config.toml
dataset = "strings of digits, spoken by a formant synthesiser in many voices"
encoder_fused_qkv = false
encoder_width = 192
encoder_positions = "sincos"
decoder_norm = "rmsnorm"
decoder_qk_norm = false
init = "trunc_normal_002"
residual_init = "none"
beta1 = 0.9
lr_schedule = "constant"
weight_decay = 0.08
Rows from block 3 of the audio encoder of a small encoder-decoder audio transcriber, named by matrix and row number. Rows with one number belong to one neuron. Each number is 128 + 32 x the weight over its row's rms, rounded and kept within 0 to 255. All counts start at 0. Numbers have three digits each.
After each neuron's rows are labels from the 100 clips, of 14848, where the neuron reaches its highest value: "loudest" is the band of the loudest frequency at the time of the peak. Only what is clearly more common there than usual is listed. The data: strings of digits, spoken by a formant synthesiser in many voices. In brackets: how many of the 100, against the usual share in percent.
# fc1: MLP up (encoder.blocks.3.mlp.fc1.weight, 576x192), inputs 96-191
# fc2: MLP down (encoder.blocks.3.mlp.fc2.weight, 192x576, transposed), outputs 96-191

fc1.513:104101145155145135156146125152125138125125124120090114141148141127126144122144135123128149146126112131100179110062153101200114199113156109095050085195101114160034153161128142098169161100199086104078104192113157153134107099141140121154048167131087098084155136120126109165115145190130125142
fc2.513:163083098058139133137126099059113165118065094116128104149103104085127113128156169180144115154166176145134146141122150110130113188125163118114035141126157152162127082128173122098161133128150120117130168089118134108132157159119118138119100164151090158120193174195146132145157098187121132115
loudest: 500 to 1000 Hz (59 vs 13.9)

fc1.271:061118164125162170112101132100187154098119172180090086145135175126110102133100163116126144180128100200102172146154147205159086124113147065104153168061167149096114122102099064097122146141163092092092113173112129152115059118123107109158077177185145088179133134129095124135107156137102086147
fc2.271:098123142114168161160153109142147147107139144149056101111134133161152088157139162124127087129146067178077122132074102117135151134177181159077127111155116191150052133135186113134129150153167087168086081182113104142194158067133118127101163181144106084138208118113149096097166109144077150183
loudest: 4000 to 8000 Hz (43 vs 15.7)

fc1.421:089091142155138169154173112173158146154150130179105131133143155125122099127132131131120140124112135117123122150137149187134145136168222110096094142143129122106130120138169110079138126149213115112105148185094147147183121125134137117124119092173075149147163114091120118120122130121153104173
fc2.421:125124126130115248113095134130094155124147140116124132130119136133133107120120139102104098148087099110119117130131181168137145167113149140118167147089123147127098153092244123104128164170142106140109140154087131168220090134102144135064104164178180132180160154143115100098168086146099076119
loudest: 4000 to 8000 Hz (41 vs 15.7)

fc1.433:110080212143120134112161090106115181099113072118098112122133098124149197139142134125158080155141101131121192114131140146147122188101152055102065123142130144094047119153118101124131130123138064129104094118138112104131127084133115104141152173116061112154144150161132115175094143190102135147
fc2.433:050109183069161121081181088118131153117119130163114162154183161160129116139124154141109122084119122151102109167115056085123091088157112091110103130121189155161100128183097120185157094093154108137127084140196150123074106104132139133140184144097096143109115179169143169210066116169131141116
loudest: 250 to 500 Hz (44 vs 21.3)

fc1.539:109057144117171144183116120108111147114116111123082183140172165146162185153119151136105108145121154145110130101053149139148102194095149095059080122115137136155051086162107128101133136084178077118103122174120104115107103065102115129153029189166086120095149121126130082112108110186064114118
fc2.539:173100118099106097125148122083113168135133116114182122106129103106108120108133167137135117132206146146113122141128149084109177111175143130129138109182093129142146105114116168132148101112100195152137154160155157110105163140151104134096111167120121072118096145109120114103122149134126255112
loudest: 250 to 500 Hz (52 vs 21.3)

fc1.27:038160122137119154110105086122123129112104157166071158125117129134143065166114113128078106118121174100155148122186139151187048082150177139107134133161180132142147157089076038110118170175094082049128145183146124105117143126112088118110126084157112132177077083158121082099117110093112084149
fc2.27:162184141089119091129179129139129145182145137149192126148100121123118084123128101110150164091124130132160096096151116081097179088135127146131081141113139058182126103077106159107141072155118161115212188098101154092082135166070096114111144125121110132157074168143142106096106095094158135075
loudest: 500 to 1000 Hz (77 vs 13.9)

fc1.488:113115148123116201165144108164146145148099126145129119162127077124136144107105143116145139113091147165024089135146121157085134128152143128124217164100088127084110137115156094175051074141146125144122067105116065087175094137134162145133134127133132127137170165122125138139114139159143167069
fc2.488:112084168104105160078090118096101180096129116127131118128131121113125077125143124096109052141134115153091143132075144126123101147153146159065147117121144144149070087192237184165155164137159107164163112137207113155178102093199161143072124157146133100091200133159152133153189067184065104124
loudest: 4000 to 8000 Hz (74 vs 15.7)

fc1.446:076113100127218145148133197151195106196116154127118107089171125126135175167096126143110067146137111143120128195171105152166130081113112055131161065135115108149124135070073134074151105118084114129100123145096158145071102164092075083131128154147120091182084130127106131099107154060154092118
fc2.446:093079091127097122119203144145145127094097108107106072120158148137145097172169140106137134160175137168120153159148140119174098093196110178127078185161163131074199093161088103155142142127127168063083130114184148142085135147199141188166121103088137176054137114120149113147107182147151169163
loudest: 2000 to 4000 Hz (39 vs 2)

fc1.516:095083102148240137137125183143171110170150132146133141129168126136135123131110129129106158147132144163112183133131138116147156163131165093134132068133096098164151150084105121097138160137138124153087143168103184172087157113064077110121156147180124144159128140110139180209126164105166113120
fc2.516:134091088107139113122169124109109098187080093091086119144142118119118136130146175133147149133175112107161089125149160099092137140091062127168140149103166173132182127039089067183143101118096172109080156139093183163052120118099141181155126142123168104157118158141166153133066147113143131109
loudest: 2000 to 4000 Hz (66 vs 2)

fc1.121:102105100158229139173137191151166102208145132137106159147136133138131126132109127141133130113133125139115152140159123085160159165140151080126110089137114111172143149062120115089153155132180119150077139192104159182117155095074071126123140144163120149180140130124105186174134127084152135160
fc2.121:115066072118145123125150147102097113203072092088117117161134134128123129128148161126148131134191115123136108113147148123109196156112065131145164153111118137137167122026101086168170092133085173127108142136094197151069119122093173156156133125158194114185119196155165145128087160082130121098
loudest: 2000 to 4000 Hz (48 vs 2)

fc1.521:122120175132169151129120140125140102098138139147094115167172155152144146157087153116122114144096167134150092101082143138139124173092145104101096111107163134170040124155091130082145101149187102095078145127061134120104082076104100109071100179164054121079105075097130143164106087168051133167
fc2.521:154114136073150133140175127083130164180100115097108117118107103095099090125149127168153119168172110115135130154110149165110116125135137083158119114139113148126100127076104104073235140138073088133110154147074216098112130111122126061128105119129121036141137135172121079056144103124114130130
loudest: 500 to 1000 Hz (56 vs 13.9)

fc1.30:141102092196165175154129148093102119154124132138115162141139073116130134162123143129130122159154177148133148073154174172174143164063120056165131119125143117099126155083071075075168141133142120075110146111077149114057122104059082127091104124177139122157102139119087110093089134088123084136
fc2.30:179122128106061097114138071121126106103098138133175132118135134125110153127143130164139126137143157155139128174127118100140127130138040135164060143176168114106185120090065148122159127101124168138141195126102168146113206159106069144168144112093102088129100107114110117135128126134224126128
loudest: 2000 to 4000 Hz (42 vs 2)